Weights of a small contrastive image-text model.
Model: encoder moe expert_choice, encoder width 160, text encoder layers 6, text encoder norm layernorm, text encoder activation star_relu.
Training: muon at rate 0.04, batches of 256.
Data: trained on small charts drawn from random numbers, 203450 training examples, 13.3 epochs.
Rows from block 2 of the image encoder, named by matrix and row number. Rows with one number belong to one neuron. Each number is 128 + 24 x the weight over its row's rms, rounded and kept within 0 to 255. All counts start at 0. After the name is the row's rms in percent of the matrix's.
# fc1: MLP up (encoder.blocks.2.mlp.fc1.weight, 480x160), inputs 0-79
# fc2: MLP down (encoder.blocks.2.mlp.fc2.weight, 160x480, transposed), outputs 0-79
fc1.262 085 [144 109 107 158 125  93 114 135 167 151  86 126  72 112 112 156 153 114 143 117 132 134 123 138 136 162  75 146 131 140  76  96 128 127  76 140 130 114  95 108 114 171  89 137 123 117 126 157 124 106 150 103 104 121 148 132 137 128 164 126 149 134 123 156 164 167 106 164 123 126 172 146 128 123 153 109 114  95 149 201]
fc1.263 093 [143 118 109 167 124 164 141 160  93 147 146 149 108  82 143 124 160 138 134 133 149 136 113  88 162 101 134 128  90 101 103 152 132 111 137 152 117 141 154 149 113 154 119 119  95 102  84 114 148 126 126 111 134 115 114 119 138 137  96 120 175 139  87 126 108 113 105 105 143  79 113  82 133 123 151 124 100 177 106 186]
fc1.264 069 [138 141 123 142 138 130 182 151 134 139 182 120  98 155 156 118 126  99 106 137 139 134 132 102 104 114 120 106 151 122 148 101 115 136  89 152 121  75 117 130 124 120 125 171 183 151 179 182 123  76 148 106 178 106 122 141 127 132 101 109  84 153 129 146 140 140 130 177 102 111 109 108 128 150 112 126 107 113 104  99]
fc1.265 110 [142 103 118 135 123 124 135 157 139  95 113 113 116 102 115 123 153 145  91 120 138 152 116 104 155 110 137 111 104 161 158 107 115 148 113 133 145 157 118  97  90 129  90 140 126 138 133  81 170 138 134  96 156  76 133 120 138 155 150 134 107 143 146 144 122 108 132 152 156 153 110  81 107 118 104 121 146 144  82  86]
fc1.266 096 [180 134 126 119 129 130 143 146 157 159  94 132 144 109 117 117 109 173 131 113 146 121 167 156 142 104  95 127  94 138 155 125 135 121 168 135 137 128 149 118 128  93 108 100 124 146 127 159 125  56 100  99 207 139 130 113 139 124 140  96 104 154 120 148  84 129  99 200 112 123 123  86 107  99 102 130 143  79 127 111]
fc1.267 085 [135 130 131 126 148 134  90 139 142 118  82 118 119 142 108 124 143 104 179 150 132 127 146 123 122 138 118 138 156  93 151 164 152 106 130  97  47  93 142 118 112 146 108 128 123 107 107 118 128 146 158 134 100 164 143 155 137 123 149 138 125 141 109 107 110 137 151 140 136  71 126 148 131 208 137 153 102 118 127 102]
fc1.268 110 [129 158 109  89 162 143 126 125 131 177 102 189  79 108 101 122 131 149 135 130 139 123 145 145 114 113 131 150  84  74  72 157  97 162 136  81  99 143 111 138 137 123 103 110 112 116 129 125 163 139 160 160 118 141 150 129 150 156 142 141 161 121 131 119  86 104  99 156 111 145 193 149 145  91 111 136 147 126 153 121]
fc1.269 090 [109 152 133  76 163 118 120 157 109 126 159  94 109 100 151  87 150 135 108 138 117  98 121 106 110 116 164 102 124 155 102 167 141  86 132 145 136 118 144 119 163 161 121 153 109 129 182 120 138  98 157  85 129 144 121 131 124 114 117  95  98 129 109 136 110 130 176 124 149 129 100 120 116 119 156 140 161 135 109 117]
fc1.270 120 [154 118  95 131 106 150 122 155 100 145 114 166  91 134 108 108 110 133 135 119 125 141  82 173 108 120 151  92 120 134 114 125 122 110 128 129 175 163 119 146 120 125 141 147 151 165 130 112 125 141  83 104 139 134 128 140 128 161 122 140 121 146 127 134 123 145 101 109  98  93 114 152 195 135 151 135 138 164 140 141]
fc1.271 080 [141 134 166 112 119 127 132 145 135 158 120 157 106 169 129 153  77 173 115 137 126 120 114 122 142 141 129 150 155 169 145 131 144 159 130 141 146 117 165  72 115  79 151 122 109 148 119 123 121  86 183 108 124  99 113 115 109 175 132 173 139 134 114 138 137 115 132 159 114 106 165 100 143 122 142 108 153  90 141 107]
fc1.272 065 [142 107 146  93 135  89 174 120  93 136 125 112 165 118 113 139 113 134 133 129 138 136 108 113 131 129 123 109 127 125 118 122  92 188  95 124 137 185 116 100 110 171 114 115 125 107  99 102 122  81 128 131 121 147 154 190 113 114 125 134 115 134  86 147  58 121 100  91 108 120 177 135 179 132 167 113 164 119 109 147]
fc1.273 107 [163 102 140  90 102 120 141 147 139 109  94  81 148 144 161  87 124 130 136 135 132 129 113 103 111 125 142 165 175 124 135  81 133  98 137 116 183 134 133 151  92 168 158 113 142 149 172  92 150  98 128 169 139 122 166 135 127 153 141  94 136 133 121 139 129 154 115  99 145 107 151 120 124 139 114 115 154 110 133 107]
fc1.274 078 [140 134 146 172 172  86 128  82 132 115 118  84 128 131 146 154 121 145 114 146 148 147 114 114 167 127 131 114 145 143 114 147 136 107 155 103 130 114 166  76  82 139 153 119 134 148 159 166 152 155 133  87 147  76 106 136 198 128 113 121 129 152 123 124 121 142 149 147 147 135  80 145  92  99 100 104 139 115 121 104]
fc1.275 109 [123 138 122 154 114  72 123 136 121 133 151  89 104 149 132 137 134  97 140 138 108 142 147 127 132 100 143  83 102 112 119 119 130 173 137 140 108 108  96 137  84 127 134 127 177 140 113 119 127 164 175 154 105 104 140 114 146 132 117 151 151 136 168  97 129 134 117 121 130 123 107  67 120 152 170 150  93 114 112 137]
fc1.276 114 [ 92 157  88 139 103 127 146 114 124 178 169  97 171 130 161  78 115 117 162  88 161 167 129 107 158 125 144 142 106  80 101 101 105 104  78 138 147 142 131 105 108 113 119 165 164 158 119 110 100 117  96  99 128 136 127 121 115 113 110  85 143 137  89 176 171 111 130 116 111  93 115 139 102 137 161  93 151  95 161 117]
fc1.277 092 [156 126 119 129 144 154 135  72 165 100 172 110 135 121 162 106 126 185 144 153 150 176 142 132 165  94 134 104 149 101 147 151 142 140  71 175 111 106 155 108 138 127 139 112 144 128 164 129 148 139 123 135 121  62 105 142 144 135 116 122 145 130  74 147 116 147 148 133 147 157 167  88 137  94 174 125 140 132 120 140]
fc1.278 117 [149  82 106 121 140 112 130 143 129 131 136  80 118 156 151 150 147 103 137 107 115 131 134 155  88  93 140 106 164 144 131 158 150 145 116 113 139  84 116 138 130 121 121 101 123 125 140 155 134  98  91 136 156 125 132 121 110 117 137 128 122 173 126 162 102 110 136  95 139 106 126 141 139 142 181 144 102 119 142  90]
fc1.279 099 [132 151 130 109 122 146 139 179 139 114 119 127 128 120 109 187 122 117 106  65 157 119 104 109  84 114 156 123 126 115 163 120 162 114 120 122 153  99 146 144  90  76 120 140 108 151 154  96  83 158 153 148 143 156 120 129 121 156 123 147  98 128 152 144 159 121 101 153 127 130  86 108 136 169 147 104 126 108 139 119]
fc1.280 120 [108 141 106 141 155 145 119  85 126  80 155 172 140 138 122  91 122 135 141  92 168 169 122 133 145 134 159 122 113 135 168 163 168 141 129 121 170 147 110 138 101 120 142  92  92 115 107 175 141 108 132 101  97  97 120 163 158 100 114 161 123 145 122 111 139 126 134 169 134 112 138 126 121 119 132 134  98  88  91 130]
fc1.281 109 [147 100 100 141 124 132 118 107 125  95 139 112 137  77 126 114 103 153 106 151 103 136 144 158 122 147 133 137 115 127 129 146  90  99  95 159 113  85 109 116 123 139 132 116 140 169  95 132 116  75 105 135 126  85 163 168 113 142 142  79 123 174 115 129 115 117 140 138 156 113 139  97 117 141 118 127 127 138 118 123]
fc1.282 103 [130 117 122 138 115 189 106 158 137 167 133 126 134 170 141 161 154 155 112 122 148 129 102 114 138 134 120  86 151 127 138 110 164 136 151 150 144 159 138 123 144 169 134  97 146 106 134 135 139 129 103 115 133 153 155 110 117 128 121 118  56 116 182 159 119 111 129 142 137 140 131  83  43 142 163  98 124 123 143 123]
fc1.283 052 [134 144 146 147 150 121 149 138 164  91 185  92 182 131 111 139  92 123 112 128 106 132 101 131 123 120 118 129 148  98 137 174 147 136 127 143 115 128 110  95 112 134 128 150 126  96  85 123 137 132 166 109 117 144 166 129 123 123 113  99 153 165 135 127 102 164 116 143 157 115 151 130 101 125 124 100 105 153 135  96]
fc1.284 103 [114 125 155 133 108 131 119 142 124 133 179 145 103 157 109 134 144 147  89 127 130 135  86 125 102 123 132 136 136 154  98 114 163 110 107 114 159  80 120 126 157 108 127 115 149 130 125 108 135 167 152 147 141  62 155 105 136 145 166 124 122 107 100 110 111 101 145 148 149 150 129 126 111 127 128 105 164 136 106 131]
fc1.285 084 [ 95 141 108 122 157 144 139 122 125 143 162 100  92 124 140 136 116 127 156 148 148 138  93  91 145 122 158 119 117 138 113 144 124 138 107 120 156 126 147 129 138 114  74  86 138 125  93 138 134 133 103 108 139 146 138  83 147 156 138  96 126 145 129 138 143  93 142 131 108 134  87 142 127 141  92 183 147 153 153 131]
fc1.286 084 [123 111 128  77 180 147 143 139 141 124 127 125 137  87 130 112 104 102 129 130 115 155 127 149  99 119 132 122 133 114  81 152 109 144 153 128  93  90  79  63 123 148 122 147 135 158 114 123 127 128 154 115 138 133  94 154 139  80 122 152 151 108 136 145 116 118 137 144 128 129 122 141 150 148 123 125 153 138 151 110]
fc1.287 118 [135 175  88 120 140 104 166 111  93 120 114 162 103 129 114 148 173 114 139 118  98 136 104 143 141 145 117 125 131 120 118  58  81 132 156 142 136 131 164 122  75 111 146 137 171 147  94 139 113 155 158 145 170 132 131  94  72  98 111 106 122 155 113 104 164 158 103 135 131 137 108 117 106 104 132 103 133  84 163 129]
fc1.288 094 [139 101 150  95  98 107 150 138 112 109 122  82 142 148 123 140 161  99 160 165 132 134 116 107 112 101  76 149 161  93 152 126 129 129 157 123 128 124 110 134 111 122 141 125  91 131 138  84 102 120 139 109 133 182 141 149 137  65 143 103 145 124 128 152  87 165 122 158 109 122 174 113 113 119 103 156 132 149 113 104]
fc1.289 138 [147 104 115 160 144 160 104 150 114 139 103 125 107 120 140 134 166 160 122 151 146  97 127 150 125 117  98 162 114 102 135 108 145 102 149 170 150 127  86  93 102 119 174 133 164 125 150 119 135 157 135 122 100 134 135  96 144 118 153 130 111 133 149 160 158 130  94  97 141 114 122 100 154 115  81 148 120 159 119 114]
fc1.290 102 [137 128 106 164 124 113 117 173 100 161 106 126 120 156 132 115 194 162 124 130 136 102 138 117 132 158 135 116 128 150  73 104 186 143  94 111  89 141 130  89  90 128 105 147 100 179 118 103 128 116 125 132 168 119 171 106 148 110 107 110  97 105 138 137 133 104 125 134 142 121 146 152 154 126 128 133 130 141 114 119]
fc1.291 096 [144 161 128  90 134 139 156 105 177 179 105 144 154 108 111  85 132 124 144  97 140 149 104 143 117 103 137 139 142 117 148 146 121 169 139 118 138 102 119 103 131 109 142 137 154 114 142 125 165 148 101 137 165  87 111 147  91 119 126 148 153 139 119 115 135 143 125 145 122 134 116 131 107 101 100  78  85 138  84 100]
fc1.292 083 [105 153 105 144  94 120 152 129 150 138 122 137  79 136 110 145 173 108 112 145 170 123 111 126 140  99 151 132  86  96 125 144 144 113 126 108 154 117  62 103 150 105 164 109  89 134 129 114  90 161 129 141 161  93 184 116 163 126 181 144 120 122 129 133 104 131 143 128 151 142 134 125 143  57  91 110 155 154 122 103]
fc1.293 083 [104 118 105 136  99 158 149 119 160 134 125 107 119 138 174 140 114 109 121 123 139 165 105 132 118 156 124 102 145 121 108 133 145  78 137 113 130 123 138 112 172 124 154 127 132 119 132 139  70 141 169 142  97 171 111 172 140 142  89 107 122 122 118 142 104 103 135 150 116 120  98 172 146 133 121 133 152 103 138 125]
fc1.294 083 [ 70 106 111 161 126 154 158 136 132 122 139 130 116 151 104 118 136 135 144 107  99 165 120  92 139 125 144 155 125 148 137 118 139 158 145 130 156 162 155 136 114 137 126  96 103 120 111 133 113 158 145 108 139 175  90 131 104 116 143 142 162 138  83 199  96 121 110 134 143 125 122 130 130 128  85 145 136 172 154 131]
fc1.295 089 [ 93 108 141 128 126 128 131 113 122 146 112 184 145 117 116 124 117 125  85 110 129 102 121 144 135 165 113 157  81  69 134 149  89 118 104 117 136 131 175 104  96 111 174 121  92 136 125 130 161  82 135 105  88 195 116 139 130 122  98 153 112 121 137 116 165 105 153 114 122 126 135 155 146 158 148 122 149 117 130 136]
fc1.296 108 [171 143 145 139 119 105 127 127 167 144 142 119 142  74 124 186 122 128 118 130 164  96 145 104 144 116 128  91 142 130 113 146 117 135 127 158  94 156 138 139 118 124 168 152 120 144 118 127 129 113  97 165 143 139 150 121 131 104 116 156  78 123 178 150 102 127 131 146 130  98 150 123 132  76 157 132 105 114  64 128]
fc1.297 101 [125 141 115 160 139 150 147 159 109 144 116 123 127 129 128 124 111 139 121 129 166 123 116 126 104 141 116  94  91 141  99 120 118 146 127 119 112 145 140 102 133  98 183 116 123 138 109 135 106  86 136 151 161 173 160 101 122 121 113 152 117 144 159  78 129 163 118 130 163 105 132 156 162 112 112  88 106 128 175  99]
fc1.298 110 [135 129 152 108 154 154 138 149 135 121 194 121 109 136 153 125 136 129 113 141 172 106 111 115  81 169 129 136 138 125 147 157  98 128  93 141 109  77 100 141 134 127 127 121 159 123 105 106  87 146 103 147 102 107 122 136 156 147 181 120 122 110 152 149 107 127 144  84 136 138 115 139 138 130 143 116 122 120 148 106]
fc1.299 109 [168 123  87 128 141  73 135  75 101  98 102 148 152  81 137 162 156 102 143 174 127 134 111 159 103 135 152 114 122 101 148 123 131 131 176  61  96 106 114 164 113 146 124 151 145 142 139 119 174 127  95 110 158 143 108 127  74 136 149  88 132 125 108 123 159 140 113  96 133 130 140 136 111 117  83 121 127 167 122 146]
fc1.300 085 [130  85 131  99 149 137 113 178 150  78 111 185 133 129 102 131 157 113 115 138 163 148 113 156 127 122 120 155 110 134 134 145 123  88 123  92 117 139 144  90 145  98 159 161 145 178 117 111  74 159 128 122 137 105 116 111 161 110 136 186 130 120 121 104 134 167 106 138 119 173  93 107 149 147 110 146 126 131 129 106]
fc1.301 125 [116 102 113 134 120 104 108 125 134 161 109 140 151 105 138 132 126 111 211 123 115 108 146 138 136 110  89 123 105 105 130 143 135 126 143 177  90  79 105 148 126 116 133 147 169 121 140 104 159 112 167 108 150 111 151 131 187 114 131 131 133 144 120 143 132 123 157 108 103  96 161 141 110 105 114 157 161  94 142 164]
fc1.302 087 [102 136  92 107 118 136  88 121 178 145  97  92 137  76 144 180  99 109 130 111 153 130 106 101 140 103 109 134 142 140 157 131 117 113  91 110 134 112 140 138 109 133 123 120 172 125 137 132 130  93 159  92 103 120  68 164 120 162 117  79 133 109 144 149 172 122 137 162 166 112 162 125 142 123 132 163 159 134 174 118]
fc1.303 091 [166 119 105  94  92 135 127 131 102 114 111 143 116 139 171 151 100 116 136 113  87 125 159 182 143 115 166 149 136 128 123 168 137 177 140 124 120 120 126 100 114 116 103 139 147 160  99 160 128 120 134  79 139 130 183 130 151 170 169  97 154  94 147  85 125 115  87 164 113  93 112 142 116 116 100 157 164 119 131 154]
fc2.262 077 [128 125 116 130  89 170 165 136 142 139 168 131  94 143 106 104 181 154 130 130 145 116 164 122 105 164 125 129 119 138 157 109 101 121 117 118  68 145  94  99 143 111 134 164 159 135 162 162 123 146  88  92 162 133  80 152 131 110  88 132 160  96 118 121 121 128  97 148 125 120 124 135 118  86 141  95 164 131 119 113]
fc2.263 083 [110 106 125 168 129 142 108 163 115 112 112  96 135 128 191 148  92 116  86 116  83 160 127 134 129 129 102 131 125 177 127 112 150 121 105 140 151 120  86 129 131  93 100 111 126 136 144 152 137  72  97 152 145 153 154 130 117 125 154 113 124  91 115 133 163  85 118  97 111 173 146 123 120 150 103 139 112 126 133 129]
fc2.264 073 [153 110 117  97 145 104 120 145 166 143  91 156 161 115 119 123 158 111 124 139  80 103  77 114 131 126 124 139 101 143 108 162 178 105 124 144 125 166 136  94 147 141 104 103 140 133 156 135 131 134 116 124 153 150 175 129 106  91 126 117 159 136 117  84 146 119 135 116 135 178 105 100 105 120 113 165 148 117 121 130]
fc2.265 105 [126 136 146  98 110  90 161 144  95 161 109 131 130 135 141 157 126 103  98 148 105  53 110 142 151 116 124 148 141 163 130 110 126 168 143 125 122 182 111  88 129 150 148 155 151 121 152  87 178 118 162 120 187 137 117 137 106 125 134 123 164 138 144 144 144 133 160 144 114 121 141  94  83 100 134 121 111  96  95 161]
fc2.266 105 [120 162 166 146 142 130 125 122 120 136 196 112 146 128 154 105 114 137 127 138 115  92 130 163 135 161 116 101 117 128 110 131 141 152 121 112 112 142 137  97 165 136  99  94 109  96 121  99 110 151 105 154 120 119 116  97 152 149 134 124 139 140 169 168 135 151 138 111 126 147 157  91 130 139  85 146 137 103 105  97]
fc2.267 088 [164 110 101 101 115 174 132 157 114 176 146  96 118 141 138 160 128 107 144 131 164 150 171 121 135 104 149 133 152 135 141 148 109 124 113 115 125 129 123 108 188 108 172 120 130 158  64 123 164 103  99  96 125 116 157 143 109  90 166 115 156 141 126  90 163 118  94  95 118 167 111 196 136 101 119 142 110 160  94 145]
fc2.268 109 [142  96  94 127 111 139 188 159 136 157 171 104 166 157 137 141 157 134 126 159 154 106 156 141 156  74 119 144 165 114 144 119 135 136 122 107  88 155 123 104 131 113 158 120 135 165 114 133  71 134  98  76  66 121 113 127 138  84 142 139  98 122 133  90 109 146 138 108 142 143 128 150 166 178 129 117 138 142 148  93]
fc2.269 094 [146  75 129 140 140 111  91 132  99 112 172 124 142 111 128 124 109 118  98 130 134 118 146 118 117 173 116 152 137 110 135 116 162 173 134 158 110 148 131 178 122 124 131 130 135 139 138 119 153 164  87 102 148 142  81 101 115 133 142 122  92 152  85 155 125 170 155 104 110 107 165 114 152 127 138 133 140 129 133 135]
fc2.270 117 [117 128 110 146 124  99 121 154 114 140  97 111 182 128 133 120 196  84 147 119 140 112 139 160 104 136 103 128 122 117 116  99 144 109 159 143  86 159 145  90 159  82 123 161  97 123 118 116 121 100 121 130 117 130 153 142 128 166  73  85  96 114 157 134 121 126 117 144 103 141 159 103 134 163 100 139 147  92 159 152]
fc2.271 080 [151 122 130 110 110 124  77  75 166 123 136 117  86  81 116 109 179 103 181 103 140 120 102 127 139 118 132  88 132 122 126 158 107  75  82 139 136 138 126 157 121 149 130 139 134 133 102 140 151 129 120  96 126  83 136 144 125 102  84 102  97 143 123 151 155 116 121 151 150 127 103  93 153 171 124 115 147 108 140 119]
fc2.272 072 [128 117 153 140  97 134  93 176 116 136 107 109 107 115 131 115 154 153 107 146 115 162 113 112 100 141 127 169 108 164 161 148 143 122 148  95 109 142  95 165 145 116 138 171 104 141 122 151 128 154 133 104 119 123 145  79 109 120 203  85 158 149 100 103 113 150 135 104 119 119 109 146 138  88 116 168 136 129 132 157]
fc2.273 118 [121  98  94 116 115 123 117 141 111 142 147  57  89 127 166 148 108 101  94 114 100 119 116 119  84 142 122  78 138 111 106 125 132 103 127 129 105 132 123 136 131 118 148 135  87 128 147 143 125 160 158 152 134 108 160 134  97 113 146 177 132 135  85 149 150 131 156 118 141 187 142 121 141 127 177 160 139 174  96 147]
fc2.274 088 [116 156 110 155 110 102  87 149 111 129 143 114 141 129 109 168 147 141  62 172 133  71 140 117 190 138 120  99  98 132 147 163 154 111 148 128 129  98 101 155 126 179  94 155 117 120 104 125 128 118 133 151  91 122  92 156 116 139  90 148 138 160 126  98 138 101 159  97 168 120  83  97 118 135 109 133 117 105 147 144]
fc2.275 110 [ 91 136 187 137 142 133 130 142 149 112 147 133 134 104 128 219 104 117 174 159 156 135 143 150 108 118 128 140 154  98  99 122 115 114 158 126 116 125 146 142 112 145 126 145 134 134 134 158 135 112 118 156 156 149 138  89 116 129 170 149  95 116 104 127 173 101 149 109 128 171 133 112 118 153 101 158 104 135 163 148]
fc2.276 131 [124  76 142 103 114 113 163 179 138 148 115 134 121 132 116 132 107 184 166 139 144 162 120 110 100 150 116 151  93 123 137 117 172 114 156 104  85 140 160 160 152 109 150 158 154 131 139 163 133 132 107 126  91 154 118 159 150 141 128 141 142 143 128 111 126 151 130  85 101 164 129 165 118  94 159 149 120 113 145 157]
fc2.277 092 [106  93 100 122 152 122 112 166  78 156 112 115 116 103 102 114 109 134 159 122 139 149 111 142 135 164 165 145 185  99 127 116 138  86 141 129 106 154 120 145 129 155 156 163 122 132 131 135 130 127 131 147 148 127 105  99 125 130 103 132 104 110 123  97 124  98 107 102  99 177 114 169  98 108  81 113 112  96 109 147]
fc2.278 112 [118 115 136 139 114 174  76 115 128 124 121 171 139 122 115  80 132 145 121 117  65 125 174 109 127 177 165 141 127 111 105 133 147  90 134 159  66 148 137  93 128 125 118 103 119 125 138 109 119 146  92 112 174  98 113 159 115 117 114 151 173 155 130 158 120 100 117  99 186 161 154 125 137 151 162 150 142 129 149 118]
fc2.279 098 [127 130 105 145 120 131  85 103  99 129 157 152 134  68 106 127  72  79 118 148  88 100  81 129  87 140 184 129 134 162 110 128 130  98 107 119 154 159 112  93 139 111 111  98 179 133 177 126 102 155 145 136 144 106 136 136 125 107 167 105 113 167 126 148 154 130 102 147 162 125 114 132  94 158 129 122 143 145 128 165]
fc2.280 125 [ 52 110 143 122 135 140 149 173 110 119 156 147 120 122 143 133 116 115 126 157 162  86 109 162 109 131 110 133 136 157 142 167 141 138 121 145 142 118 107 160 133 125  86 153 116 105 113 167 106  91 147 136 109 130 136 109 154 144 132 145 161 124 145 138  90  97  70 163  89 147 105 146 120 107 136 164 136 148 159 123]
fc2.281 107 [135 155 124 168 160  96  93 168 125 123 151 140 146 133 106 161  76 109 116 121 155 142 145 148 113 119 134 116 155 138 146 132 169 142 139  64 132 104 102 130 151 123 131 175  97 174  88 157 106 168 169 104 166 164 149 139 116 128 122 123 107 127 111 147 113 130 141 123 118 140 153 128  99 134 123 142 125 123 155 105]
fc2.282 103 [140 138 115 142 183 127 151  88 142  94 146 122 169 108 114  97 110 105 134  85  83 121 129  93  96 165 176 161 145 117 116 119  95 113 151 127  81 114 143 123 151 105 151 137 124 122 166  65 136 126 141 149 157 130 151 169  86 143 101 161 157 110 135 141 144 112  88 106 131 156  96 172 100 147 132 128 124 109 114 114]
fc2.283 051 [136 154 108 118 168 128  54  91 138 118 121 139 167 108 129 172 169 114 126 133 146 123 119 108 119 135 112 140 163 119 135 104 127 135 120 144  96 108 135 157 147 101 133 111 126 155 107 129 124 149 104 115 150 109 120 132 105 170 105  99 140 157 183 137 120  58 141 148 107 158 118  96 139 137  91  87 141  91 135 145]
fc2.284 104 [114 143 137 144 117 102 149 114 146 146 147 153 119 132 116 196 107 134  73 114 105  96 137  86 183 158 141 132 132 154 147 138 127 147 119 122 180 115  89 132 123 165 123 130 139 116 101 100 127 129  78 147 159 116 142 182 142 112 137 160 163 187 130 112 156  91 135  94 116  96 110 120 115 111 141 108 105  49 122 172]
fc2.285 085 [136 140 107 129  91 113 140 136 116 113  90  96 128 116 143 130 118 119 108 126  99 141 144 172 142 102 128 144  98 101 120  80 166 143 173  97 123  89 150 102 131 137 168 157 148 144 109 129 129 131 141 131 151 121 126  99 139 114 145 131 197 117 162 132  86 123 134  89 148 144 118 124 154 125 142 113 114 117 102 116]
fc2.286 088 [159 139  92 105 144 119 131 104 176 139 157 112 130 106 122 144 107 160 116 181 127  90 152 116 119 107 141 126  88 118 197 158 153 162 123  97 125 118 133 163 115  97 139  57 121 138 120 104 130 107 114 137 135 132 146 112 123  80 151 138 119 109 142  94 123  78 118 127 111 102 141  87 145 141 129 130  84 168 154 100]
fc2.287 109 [123 128 121 125 138 143 180 135 133 149 129 120 167 112 155 129 136  98 139 122  91 116  81 155 123 106 159 101 178 156 112 135 120 143 154 138 130 116  80 126 150 152 118 129 161 117 100 134 150 124 141 142 115 124 146 148 150 100 138 131 122 134 167 113  96 136 149 157 129 124 108 119 123 180 138 104 125 109 143  95]
fc2.288 102 [144 142  99 100 135 109 145 129 119 116  81 148 107 133 167  94 120 136 116 136 131  91 155 120 130 155  82 118 140 136 126 109 116 121 134 131 139 147  76 112 155 126 156 162 100 103 146 151 141 137 190 167 156 114 108 103 122 175 130 125 150 118 116 153 137 162 130  90 106 131 135 138 142 168 153 172 141 176 100 131]
fc2.289 143 [ 91 144 143 130 110 102 131  91 167 112 120 137 119 119 154  87 125  99 122 105 123 103 116 119 100 105 142 138 109 140 121  89 141 157 131 134 134 137 122 162  92 144 193 150 189 146 124 139 144 140  98 140 163 169 140  99 146 138 135 121  97  65 175 151  79 130  82 166 120 168 117 129 156 137 102 115 144 151 158 151]
fc2.290 099 [104 138 133  83 130  94 129 139 110 119 108 127  97 110 151 133 163  81 118 129 145 160  85 123 101 110 104 144 130 134 183  97 117 124 158 161 160 183  99 123  82 147 123 151 143 118 112 178 121 158 146 105 155 110 126 149  96 171 110 124 132 108 144 124 129 132 133 147 110 163 128 159 140 143 101 157 177  90 100 133]
fc2.291 095 [123 126  92 125 146 130 165  92 136 154 159 171 137 120 118 106 146 151 130 128 105 130 118 110 127 168  94 121  95 133 166 143 116 124 119 115 140 163  91 123 132 147 133  64 122 129 145 140 108 129 123 153 108 109 143 116 170 173 160 164 153 115 111 140 130 113 189 140 121 133 110 125 125  73 112 143 113 175 125 183]
fc2.292 074 [142 139 159 132 117 123 134 101  83  85 130 122 133  70 135 159 130 139  90  69  75 132 100 118 137 135 138 121  87 150 105 137 160 168 159 136  97 152 148 151 146 130 158 106 155 131 110 115 158 151 143 112 101 175  98 140 107 140 103 145 187 122 156 168 136 142 184 147 136 158 114 118 117 100 135 109 105 139 118 130]
fc2.293 083 [119 126 138 144 128 100 116 106 132 189 156 132 149 146 108 133 176  79 125 202 127 107 102 123 154 139 124 154 153 125 153  91 156 156 150 122 110 147 148 149 107 159 134 122 132 136 105 115 118 105  83 117 141 130 162 104 125 129 164 142 117 195 133 121  76  98 108 109 129 122 116 145  79 117 146 145 168 115 121 110]
fc2.294 084 [102 161 118 130 141 108 123 171 172 102 109 101 114 124 179 116 148 135 135 150 118 115 118  95 146  87 105 101 117  92 124 153  99 121 121 107 113  95  73 137 153 130 119 116 165 148 124 139  95 144 135 167  91 109 179 100 161 132 175 153 141 130  86 105 101 108 160 129 110 101 106 108 133 120 137 115 130 127 197 116]
fc2.295 087 [ 90  86 101 119 141 143 118 137 141 105 117 122 143 124 159 115 156 135 169 144 156 140 148 117 105  75 163 103 105 124 129 114 123 142 132 146 112 106  96 149 184 122  89 165 147 146  74 137 143 145 150 144  99 124 148 141 139  85 115  88 102 160 139  79 151 128  97 147 162 159 142 159 143 160 127 140 126 128 149 153]
fc2.296 092 [134 103 145 147 145 158 139 138 119  80 115 103 129 146 144  83 109 137 130 157  82  98 134 124 114 138 118 116 134 115 166 112 154 129  90 128  91 144  99 143  91 116 120 159  93  91 121 127 133 107  98 136 143 148 105 132 131  86 143 121 141 126 165 128 130  85 116 147 101 150 153 118 133 191 105 118 128 119 155 199]
fc2.297 101 [143 132 150 118 111 106 129 121 101 121 106  84 132 109 114  74 174  89 117 104 132 136 153 182 112 149 157 112 170 145 162 135 113 147 152 135 126 169 134 130 135 136 124 160 132 141 125 131 130 193 124  86  84 145  87 150 126 155 104 116 143 111 166 126 108 123 126 148 122 104  87 125 129 117  96  94 133 141 111 153]
fc2.298 118 [106 134 168 120  76 121 142 111 165  84 125 119 119 138 122 141 125 102 162 128 115  91 152 130 169 112 157 117 108 162 118 126 129  94 115 154 127 104 134  90  80 109 165 118 113 160 141  93 118 131 165 100 115 127 151 123  96 113 141 111  90 103 179 130 123 140  78 116 124 174 106 111 127 147 173 142 134 142 149 143]
fc2.299 108 [ 96  87 140 128 104 158 142 160  91 106 137  83  92 156 151 150  82 122 168 114 133 151 118 140 148 108 135 155 148 149  92 161 108 115 121 133 105 127 144 106 168 117 142 119 123 148 164 124 147 136 132  81 125 100 132 122 119 146 104 126 152  90 137  95 154 166 140 123 105 156 111  85 107 112 120 100 120 139 146 107]
fc2.300 083 [159 129  97  90 126 111 121  96 143 130 145  94 121  83 140 117 110 169 131 148 142 143 190 152 131 104 148 148  79 125 147 102 141 161 112 158 170 119 147 146 123 113 122 102 109  89 123 155 136 119 127 106 107 123 114 164 121 145 153  94 111 113 103 110 143 124 157 150 154 145 118 155 131 152 152 104 143 118  97 129]
fc2.301 123 [123 109 133 121 133 128  97 150 148 135 145 147 137 116 135 100 139 132 113 123 113 109 118 158 112 159 105  91 150 178 139  79 129 164 126 138 138 124 143 117 127 106 156  90 153 141  96 140 118 138  70 116 152 172 120 154  95 129  86 152 115 148 113 131 120 136 132 183 121 110 118 128 124 122 120 122 105 109 179 131]
fc2.302 086 [143 130 126  92 114  84 129  87 132 149 125 149  94 159 112 149 155  99 125 137  94 114 146 134 128 136 164  74 109 100 118 110  81 141  94 144 116 107 154 140 108 141  94 147 147 131 129 112  95  90 135 125 150 127 167 137 146  91  91 139 128 129 108  84 149 116 112 112  75 133  83 104 166 127 150 150  75 145 129 115]
fc2.303 092 [176 165 147 129 106 146 148  74 163  96 134 118 164 151 101 124 119 157 125 132 188 128 162 117 140 152 115 102  79 121 123 140 163 182 127  91  84 131 167 129 139  92 109 102 133 143  66 141 101 103 117  99 140 137 102 140 155 149 158 140  98 109  96 112 129  94 116 165 132 100 159  91 119 114 172 165 137 166 127 131]